config = dict(
    targets=['side'],
    weight_standardization=True,
    upsampling='transposed_conv',
    init='kaiming_normal',
    residual_init='scaled_by_depth',
    muon_scale='spectral',
    adamw_lr_other_params=0.00091,
    grad_clip=3.0,
    lr_schedule='cosine',
    final_lr_fraction=0.1,
)
Rows from block 2 of a small class-conditioned image diffusion model, named by matrix and row number. Rows with one number belong to one channel. Each number is 200 + 40 x the weight over its row's rms, rounded and kept within 0 to 999. All counts start at 0.
Before each channel's rows are labels from the 100 images, of 14976 (inputs lightly noised), where the channel reaches its highest value: "responds to" is what is common among them; "peak on" is the class under the peak. Only what is clearly more common there than usual is listed. The data: simulated grey scan slices of phantoms with and without marks.
# convs0: first 3x3 conv (model.enc.2.0.convs.0.weight, 144x144x3x3, standardized in use, each kernel summed), inputs 72-143
# convs1: second 3x3 conv (model.enc.2.0.convs.1.weight, 144x144x3x3, standardized in use, transposed, each kernel summed), outputs 72-143

responds to: side: right half; limb
peak on: organ; lung or cavity
convs0.109,217,166,269,230,197,159,227,252,216,245,209,240,208,177,223,192,186,103,169,290,271,187,240,241,225,238,171,171,152,207,157,251,92,193,170,192,225,282,228,192,252,220,183,170,202,177,220,246,196,221,217,189,178,204,197,176,192,158,238,126,170,201,192,212,182,178,274,257,191,188,257,174
convs1.109,178,141,140,190,205,201,213,144,224,187,223,133,139,241,224,190,231,229,203,169,178,214,176,206,247,167,193,231,285,202,207,164,150,236,219,227,180,184,251,196,163,139,162,174,211,239,279,96,214,211,258,250,204,172,129,216,199,298,248,222,190,250,146,186,177,256,135,207,168,158,123,255

responds to: belly
peak on: soft tissue; bone
convs0.86,201,204,185,171,190,236,193,174,106,194,158,178,228,208,205,165,129,214,202,159,182,259,193,123,230,202,153,223,191,243,229,165,294,210,239,233,220,196,257,126,235,203,231,223,191,206,227,222,263,212,157,173,168,225,281,278,186,144,194,237,228,231,159,212,222,194,248,172,163,223,221,184
convs1.86,180,181,144,169,226,172,204,197,147,179,149,157,141,154,172,251,138,127,230,235,196,213,145,191,231,244,190,181,206,157,140,198,196,209,231,184,170,288,152,171,188,194,172,209,215,251,161,246,111,143,223,237,211,129,160,167,209,155,267,203,138,219,185,144,108,263,136,214,165,218,238,214

responds to: belly
peak on: bone
convs0.46,143,146,170,287,237,284,217,238,214,237,185,272,222,182,197,218,168,170,186,289,216,182,168,204,212,148,165,163,149,185,110,148,292,216,146,274,267,223,203,218,176,192,218,166,186,175,155,102,179,167,169,196,227,230,123,213,159,191,187,193,233,246,221,197,192,227,165,141,209,172,220,167
convs1.46,202,205,251,152,304,194,170,159,206,197,124,167,229,171,156,187,162,301,174,134,165,218,166,232,248,272,226,205,140,114,268,226,164,221,160,181,176,262,205,186,230,163,166,222,163,183,188,96,199,216,270,218,222,215,233,250,252,220,156,212,257,212,245,154,186,211,211,202,167,135,236,225

responds to: dark spot
peak on: soft tissue
convs0.71,209,217,209,143,221,295,197,215,265,272,205,183,195,164,245,228,217,152,179,198,210,192,134,133,179,167,244,153,159,185,266,182,260,144,161,213,173,255,217,223,182,207,208,233,208,164,243,225,180,145,232,124,224,153,165,187,186,146,197,198,189,199,173,173,215,129,193,124,160,236,100,208
convs1.71,182,289,206,233,272,237,159,185,195,221,214,301,183,211,274,247,225,217,189,198,192,136,193,258,149,210,231,193,228,215,183,233,225,185,219,184,207,212,215,135,195,219,192,180,212,203,175,235,198,199,200,261,212,148,242,238,251,228,229,220,263,214,183,249,259,230,195,160,242,180,228,227

responds to: chest
peak on: lung or cavity
convs0.138,256,173,235,163,160,214,211,205,234,284,187,315,200,207,184,249,246,134,195,231,241,153,191,241,232,258,160,156,148,198,191,158,127,213,228,211,196,195,199,191,232,218,239,147,204,187,272,247,217,250,217,233,205,127,157,178,207,80,181,197,242,256,212,205,179,193,170,201,179,204,239,128
convs1.138,144,142,117,177,252,160,169,217,246,239,199,138,217,188,118,187,197,218,198,234,235,143,129,226,257,178,187,205,283,234,174,131,138,232,162,213,222,227,234,229,157,159,160,154,161,188,259,200,198,187,226,231,234,250,188,250,175,223,220,277,234,225,167,173,242,240,232,161,201,194,191,246

responds to: low contrast; limb
peak on: air
convs0.63,197,186,270,212,161,108,128,183,227,137,210,177,256,180,232,177,161,313,207,196,188,247,199,293,280,174,278,184,151,201,161,267,230,190,186,246,164,242,188,247,160,177,147,195,158,169,165,177,160,197,312,239,212,193,181,203,237,213,257,126,217,209,195,152,107,231,224,227,170,163,212,166
convs1.63,250,147,253,193,182,257,212,149,168,220,171,242,164,215,213,226,262,156,189,216,190,163,170,177,138,237,142,174,206,170,220,180,198,189,240,194,173,144,164,226,253,182,272,233,175,223,245,139,237,197,226,138,274,180,221,219,228,258,115,185,216,138,244,175,270,158,153,182,216,269,232,224

responds to: head
peak on: organ
convs0.108,185,210,219,110,200,274,230,184,226,191,182,174,170,226,191,210,194,171,206,200,206,165,189,197,211,238,268,191,205,203,300,233,209,230,167,175,206,225,175,189,144,224,177,183,180,151,265,303,197,155,195,136,200,248,150,153,203,138,163,189,277,148,184,246,227,198,186,210,213,225,186,202
convs1.108,163,207,223,234,180,234,125,203,190,277,155,236,203,156,226,217,206,160,188,218,273,124,188,133,172,159,153,263,218,175,153,174,257,189,203,222,213,192,138,238,220,173,213,191,157,155,180,281,189,254,249,236,186,218,267,217,116,221,222,215,201,245,210,152,210,167,298,213,176,236,185,213

responds to: belly
peak on: bone
convs0.51,223,228,148,195,176,330,210,197,231,223,169,264,199,118,250,177,186,131,177,139,182,161,181,222,200,190,200,196,205,220,226,232,239,227,179,136,186,178,221,202,236,150,209,202,194,223,176,119,154,196,181,250,196,211,253,174,138,281,191,140,137,230,252,210,147,200,170,138,225,169,240,205
convs1.51,175,231,183,209,258,83,191,201,191,174,204,145,231,266,157,171,122,251,188,203,240,298,251,178,223,231,210,243,181,135,186,152,233,174,160,210,178,188,234,236,171,246,193,210,222,207,182,103,229,226,204,241,188,188,197,198,245,183,195,268,285,149,246,190,265,220,221,212,179,237,225,210

responds to: chest
peak on: lung or cavity
convs0.121,252,225,275,137,173,241,191,155,189,216,218,202,245,178,242,225,224,192,187,208,170,209,164,159,216,227,164,127,155,276,98,217,218,178,204,178,219,221,187,184,147,162,243,218,200,190,160,329,208,220,163,169,176,243,186,233,170,120,206,100,243,192,209,203,213,210,210,173,241,138,149,171
convs1.121,171,261,230,264,245,205,108,202,300,203,200,201,135,212,187,211,246,169,229,249,218,160,170,196,170,175,207,252,237,172,205,225,209,199,166,196,182,286,166,202,224,184,198,220,203,212,180,164,215,228,242,278,207,212,184,214,171,188,186,156,237,241,216,203,183,213,244,165,145,166,207,192

responds to: belly
peak on: bone
convs0.76,267,181,198,220,232,261,212,180,175,204,188,229,175,155,253,249,214,165,207,134,161,286,217,215,195,135,228,181,189,145,248,179,168,219,217,133,200,159,269,208,296,197,107,195,155,261,200,200,201,197,246,260,198,216,219,270,188,222,236,193,183,247,236,203,135,222,106,141,138,208,193,194
convs1.76,188,188,208,202,237,261,184,273,148,215,254,170,269,192,153,213,92,226,216,222,214,179,225,236,226,227,216,179,253,269,73,270,220,146,204,270,207,212,182,269,104,181,296,285,218,189,229,227,255,137,185,160,196,210,273,174,202,125,161,212,232,189,185,226,204,243,263,144,254,160,214,184

responds to: limb
peak on: organ; bone
convs0.143,139,211,226,215,142,220,253,238,229,170,259,193,204,160,168,245,212,134,176,250,252,192,66,80,191,201,223,150,258,208,93,170,203,210,213,195,220,254,203,223,207,170,166,182,214,210,251,192,152,194,240,127,226,202,222,224,133,201,201,219,189,265,158,150,220,219,248,180,198,160,191,176
convs1.143,273,172,224,165,269,221,202,188,130,226,144,262,166,307,274,128,222,254,217,122,129,215,256,257,177,236,193,206,140,121,251,216,232,133,174,156,208,181,244,176,183,186,196,205,213,170,191,99,230,154,187,245,194,168,182,177,272,205,164,224,193,165,193,219,235,194,159,219,136,213,199,212

responds to: limb
peak on: organ
convs0.22,203,144,149,151,208,176,244,176,163,203,181,210,225,275,71,208,147,151,216,166,153,111,210,218,220,163,316,167,213,217,107,186,243,243,213,151,208,130,237,270,291,180,174,136,205,250,179,244,199,258,158,221,184,171,89,203,242,203,207,196,206,206,207,227,190,251,147,237,211,262,205,208
convs1.22,254,194,274,250,176,181,200,200,168,226,156,237,199,191,221,199,190,277,120,214,195,213,209,202,154,215,213,185,172,107,255,186,244,149,143,280,235,255,202,143,211,197,241,295,251,177,154,154,180,164,212,128,176,216,308,120,155,191,135,239,167,195,178,240,189,185,213,222,179,219,237,228

responds to: belly
peak on: bone
convs0.8,166,184,177,298,230,199,201,242,215,245,176,197,206,197,271,208,196,204,187,238,166,185,162,176,219,210,206,195,206,161,136,140,200,211,192,262,197,238,194,216,125,201,185,207,223,270,165,107,192,187,194,227,200,247,178,181,183,218,191,228,139,245,187,182,250,181,169,192,188,163,209,231
convs1.8,215,146,201,109,244,200,202,238,230,221,193,178,264,247,183,164,150,204,208,154,185,216,188,206,229,179,249,225,203,227,246,224,200,160,231,182,201,148,223,110,247,228,134,214,113,155,158,254,220,240,202,172,146,178,215,166,198,198,151,200,199,149,258,213,215,206,132,171,121,160,148,175

responds to: limb
peak on: organ
convs0.82,177,123,192,154,204,251,196,196,239,315,159,270,241,178,211,205,173,144,232,212,198,191,197,171,275,238,205,171,208,200,172,155,225,191,216,144,178,187,178,217,172,205,140,227,143,253,202,207,159,214,252,167,182,215,329,152,171,148,237,171,202,226,194,217,251,262,217,166,219,187,282,175
convs1.82,227,220,200,241,200,165,238,181,173,176,257,186,168,81,288,238,209,175,246,167,154,226,248,207,145,163,148,257,141,160,182,170,265,184,252,191,115,131,208,152,157,268,200,139,257,140,214,285,198,202,218,207,261,194,204,242,211,137,218,193,205,190,215,176,210,116,167,247,228,191,162,211

responds to: chest
peak on: soft tissue
convs0.65,260,130,239,276,211,240,205,99,178,223,186,231,148,201,238,174,170,108,195,183,198,208,191,232,178,238,211,225,211,217,243,231,113,210,244,216,227,231,215,156,211,128,226,196,181,147,127,240,241,183,249,216,200,201,199,221,228,119,214,276,180,165,238,202,176,239,191,191,185,215,229,188
convs1.65,123,256,167,171,154,160,188,157,180,185,193,151,274,200,168,229,192,234,184,240,153,203,216,185,172,154,172,200,223,241,117,167,257,214,199,176,239,175,217,245,198,235,231,126,236,235,282,191,185,247,229,185,183,277,256,204,186,196,235,237,208,152,244,213,212,176,235,169,190,210,144,198

responds to: chest
peak on: lung or cavity
convs0.84,180,163,319,295,184,225,243,179,204,223,246,221,259,166,284,190,151,249,199,167,203,267,237,117,185,174,106,205,191,196,254,233,218,186,231,211,252,275,194,210,247,135,228,129,197,221,138,160,234,213,209,145,202,202,202,279,192,96,164,197,244,167,226,179,243,212,165,188,173,146,124,210
convs1.84,255,257,161,189,177,229,157,186,273,200,273,131,167,170,137,169,207,123,168,242,195,161,171,181,260,210,214,174,203,209,114,233,208,240,147,199,185,238,272,272,170,213,232,253,192,237,186,279,201,246,205,256,213,241,241,158,152,197,209,271,137,173,218,195,232,241,218,88,243,246,266,173

responds to: head
peak on: organ
convs0.27,243,219,249,227,204,207,190,196,175,164,175,308,239,148,218,197,208,199,176,163,229,202,194,150,193,131,160,144,159,200,180,254,75,222,203,196,226,152,278,205,232,191,199,218,191,202,197,223,224,237,256,163,199,201,184,248,221,50,226,201,190,250,222,194,133,218,258,217,193,209,221,204
convs1.27,205,176,196,173,182,220,180,249,263,154,165,173,168,228,181,199,164,225,241,159,163,212,170,198,200,167,197,170,195,276,225,198,146,205,216,165,236,237,169,222,170,217,171,205,168,173,233,279,202,153,154,290,157,247,109,201,135,198,219,244,130,178,151,252,229,265,154,130,121,157,109,162

responds to: low contrast
peak on: bone
convs0.101,213,182,246,142,241,233,170,164,256,149,220,193,258,174,240,221,223,309,257,144,189,250,270,221,237,200,225,160,188,127,211,228,287,168,231,146,144,206,266,202,250,148,181,189,189,208,218,197,217,227,260,182,152,161,176,242,224,231,258,150,158,226,232,190,186,191,167,141,172,190,201,165
convs1.101,204,221,193,221,144,168,215,177,188,199,224,196,190,158,265,228,257,164,213,245,215,140,166,179,212,146,216,192,233,265,159,167,175,257,205,243,160,167,141,183,167,270,275,231,146,153,228,252,149,226,196,153,230,194,181,185,173,173,210,139,236,166,134,271,189,146,232,256,179,183,284,164

responds to: limb
peak on: organ
convs0.67,205,202,157,200,124,321,264,168,227,234,206,231,162,207,164,236,230,132,208,228,163,146,106,179,198,174,192,160,220,221,183,130,220,224,160,138,237,259,234,254,196,212,241,245,225,154,219,218,151,212,197,86,165,257,206,194,188,149,144,189,227,185,164,125,261,220,182,213,196,292,237,211
convs1.67,187,181,249,202,281,125,135,121,188,193,220,255,199,203,234,224,202,258,122,179,183,216,212,250,128,200,235,224,201,149,223,257,232,119,240,209,190,228,198,94,183,194,142,205,211,163,123,176,159,178,179,249,218,132,212,204,199,283,228,225,226,202,192,246,229,206,230,186,254,130,183,199

responds to: chest
peak on: lung or cavity
convs0.45,208,196,206,170,140,149,284,261,190,154,231,184,181,203,187,223,225,168,229,248,199,184,200,236,219,218,145,179,188,149,227,214,136,143,186,228,179,150,137,234,128,247,235,195,219,193,252,289,232,232,196,116,224,228,178,237,177,196,149,155,283,134,206,213,177,153,175,266,177,195,168,183
convs1.45,121,206,144,213,184,247,217,231,137,235,247,179,242,149,196,167,234,158,186,171,258,153,181,169,61,177,153,165,193,240,158,131,199,271,244,150,211,209,223,223,229,224,158,189,174,231,239,266,188,223,241,230,157,185,197,168,180,153,211,219,166,250,234,144,209,195,245,194,210,190,207,214

responds to: belly
peak on: organ
convs0.47,243,183,243,190,198,153,185,158,142,103,192,209,186,123,170,215,205,119,246,137,257,261,145,139,250,194,173,134,159,166,163,201,222,214,254,137,200,196,283,165,247,142,150,179,220,217,185,192,204,164,212,280,163,117,237,130,230,137,218,242,184,214,217,167,204,218,245,219,234,143,204,247
convs1.47,223,199,216,225,158,217,171,286,227,281,246,229,292,223,205,190,201,238,192,233,196,224,266,276,198,263,211,241,214,227,209,199,188,153,148,257,234,226,204,300,101,275,237,178,157,168,196,243,243,219,222,134,285,303,232,268,206,258,182,208,233,159,217,284,183,162,201,139,130,235,129,175

responds to: chest
peak on: lung or cavity
convs0.133,219,168,222,261,221,247,154,117,253,243,156,131,238,193,322,227,196,239,202,197,130,150,181,109,186,299,133,205,255,153,183,212,167,180,195,186,215,240,221,168,189,152,317,222,152,112,204,221,222,204,217,183,188,209,187,158,191,148,235,202,181,201,237,164,216,233,147,199,182,138,205,182
convs1.133,180,222,123,163,215,167,234,276,152,176,246,205,190,150,165,141,190,198,219,201,202,178,185,284,182,220,203,256,174,295,239,225,179,168,218,209,233,220,199,199,140,195,164,146,176,188,212,73,226,248,236,278,229,204,170,225,241,109,96,166,270,220,200,255,198,210,218,171,211,176,204,241

responds to: limb
peak on: organ
convs0.130,282,207,176,199,268,265,169,280,207,151,177,222,243,187,244,199,225,230,188,166,141,196,148,209,175,141,211,100,149,200,224,230,250,180,153,193,235,226,218,204,269,219,212,214,229,245,201,347,200,145,149,166,205,165,255,140,185,196,179,224,213,168,113,213,117,121,222,175,189,165,232,241
convs1.130,148,220,155,229,177,159,226,198,252,234,205,223,224,251,194,225,127,230,206,222,134,189,200,190,236,235,217,235,246,184,183,200,189,135,241,214,210,226,232,189,183,311,199,247,225,171,237,161,164,192,186,266,209,166,206,205,168,187,252,205,243,189,141,278,159,248,225,169,156,244,204,129

responds to: limb
peak on: organ
convs0.110,212,237,214,177,174,274,200,203,228,225,249,174,167,214,256,205,245,272,209,299,227,182,133,177,147,215,223,182,168,239,109,172,214,183,209,122,195,164,196,254,219,198,180,238,173,201,230,273,125,179,214,179,245,228,245,202,205,291,240,172,204,222,151,76,238,204,178,195,211,210,151,189
convs1.110,195,226,241,186,233,204,229,224,198,226,160,258,144,239,165,176,186,149,211,119,219,239,199,225,270,226,216,161,209,206,223,217,196,141,235,292,171,248,189,126,237,164,245,160,207,223,214,84,168,186,224,237,204,130,156,204,208,222,162,120,209,212,220,220,197,182,196,282,226,123,254,217

responds to: chest
peak on: lung or cavity
convs0.131,184,136,216,222,179,231,162,184,197,215,151,236,191,151,237,215,174,238,235,243,162,193,215,170,230,235,158,267,205,178,187,203,250,150,215,229,273,246,245,143,212,142,244,121,158,174,232,375,234,172,145,111,150,212,241,205,221,190,156,194,154,167,242,177,236,202,192,176,187,243,210,121
convs1.131,185,238,106,219,182,192,157,206,211,287,212,167,204,263,265,226,205,162,206,260,216,215,119,153,220,185,234,232,288,241,198,188,183,146,182,213,209,187,219,309,165,246,251,217,198,212,240,255,169,273,202,193,223,144,222,181,113,147,226,258,163,174,172,248,192,195,259,172,206,236,228,196

responds to: chest
peak on: organ
convs0.2,172,182,168,154,227,236,245,178,217,139,223,191,189,237,200,119,228,213,177,184,198,174,169,218,197,229,237,180,111,209,156,224,154,225,165,153,182,214,184,245,163,192,226,261,202,173,175,222,217,169,211,184,258,189,179,165,162,205,211,173,186,208,209,172,188,209,261,237,217,132,170,220
convs1.2,187,166,185,277,187,140,154,253,168,305,191,201,222,170,168,248,133,192,198,234,222,200,212,157,209,165,149,221,263,164,217,126,190,208,215,264,217,231,209,190,180,217,232,231,158,215,187,183,222,247,220,156,175,232,258,183,216,230,186,216,178,237,165,183,223,117,234,90,224,247,235,209

responds to: head
peak on: organ
convs0.70,194,129,165,228,271,223,184,130,245,233,137,182,167,181,286,237,190,210,233,166,176,162,152,98,179,231,234,171,215,161,173,140,187,185,197,226,175,220,143,157,187,198,227,234,196,214,176,212,217,188,236,214,171,243,178,191,199,104,264,144,215,227,193,196,281,170,216,210,222,227,197,174
convs1.70,202,221,199,203,153,260,173,116,154,233,182,298,149,225,238,228,269,174,219,186,209,159,212,192,169,213,152,222,155,129,214,280,223,164,170,149,188,188,200,186,240,175,260,145,233,162,225,160,210,218,222,177,208,139,205,182,199,235,200,173,237,161,213,240,283,187,196,171,231,238,200,178

responds to: low contrast
peak on: bone
convs0.24,222,169,260,124,214,125,182,191,119,180,158,209,233,289,209,200,213,202,172,184,188,192,210,228,193,201,196,122,232,208,153,253,310,201,224,174,169,146,178,200,219,172,187,123,159,176,159,262,225,230,210,277,187,245,164,148,240,246,211,183,225,167,220,303,190,196,208,205,259,175,193,219
convs1.24,183,151,257,219,206,262,221,197,294,246,218,170,117,155,222,222,216,216,198,190,241,195,189,143,239,186,229,191,194,176,194,163,179,198,160,189,198,168,214,260,248,186,251,226,194,241,171,176,164,220,172,93,285,117,222,217,217,181,201,217,229,195,169,180,177,224,219,325,193,184,259,168

responds to: belly
peak on: lung or cavity
convs0.56,215,182,189,243,249,149,147,181,230,195,224,219,201,234,263,261,206,187,220,206,178,111,211,195,191,222,211,129,246,169,107,148,286,175,211,155,187,233,125,223,125,170,246,224,175,210,186,215,233,213,175,180,163,190,180,250,198,211,211,195,153,236,176,153,185,238,221,179,260,107,198,180
convs1.56,257,207,257,164,192,194,266,207,186,219,211,226,149,200,152,153,258,218,216,230,191,250,140,197,218,217,234,177,215,242,211,153,168,223,244,161,219,259,260,254,265,190,192,156,219,222,158,104,155,229,236,239,294,189,203,225,243,227,98,140,229,228,241,217,255,227,151,194,188,251,244,246

responds to: belly; low contrast
peak on: soft tissue
convs0.5,172,228,233,165,176,109,129,205,215,206,183,248,201,202,250,188,168,257,214,193,199,208,273,235,235,192,192,281,263,198,161,211,258,134,224,174,199,278,223,260,205,188,185,170,162,227,184,94,167,242,220,245,195,143,261,294,222,248,246,235,213,139,215,215,222,225,184,223,177,185,168,192
convs1.5,137,244,133,254,208,199,277,244,163,248,253,149,213,139,196,229,229,200,169,230,217,181,127,200,238,186,152,148,201,234,165,200,158,212,256,239,141,212,132,167,164,293,259,224,219,180,201,275,235,153,209,213,174,195,181,191,162,186,176,153,171,226,131,229,120,94,214,243,226,156,215,197

responds to: low contrast
peak on: soft tissue
convs0.1,156,161,169,148,184,181,187,193,257,166,260,138,218,186,193,167,230,240,260,115,205,219,213,241,226,206,171,255,239,234,157,319,226,185,199,159,232,147,293,214,199,259,124,198,180,242,219,197,173,234,244,140,199,199,256,229,175,235,214,183,229,212,267,206,218,263,168,189,240,180,249,255
convs1.1,255,189,232,216,114,188,260,226,218,161,112,181,165,135,225,154,232,121,205,246,246,239,178,165,201,202,129,151,155,202,192,136,192,252,209,292,150,157,138,250,194,230,237,200,219,200,173,258,221,147,207,238,220,202,163,212,140,211,250,211,114,249,189,157,185,198,223,189,193,224,161,191

responds to: belly
peak on: soft tissue
convs0.72,219,251,231,192,211,253,164,209,177,192,207,248,204,198,217,164,162,172,177,153,186,197,175,180,141,197,171,234,185,238,201,161,275,127,172,132,247,186,233,196,240,238,242,189,193,191,199,170,187,140,152,302,198,180,237,146,182,316,220,220,140,174,177,209,133,190,164,191,181,196,232,142
convs1.72,137,194,172,233,213,153,245,247,192,187,206,167,179,207,191,186,147,240,223,215,202,193,222,210,219,250,272,190,237,148,226,178,184,226,188,232,196,265,165,199,234,166,192,184,241,264,180,247,193,219,196,105,157,195,239,244,181,131,238,224,221,210,199,195,205,215,181,230,138,205,195,209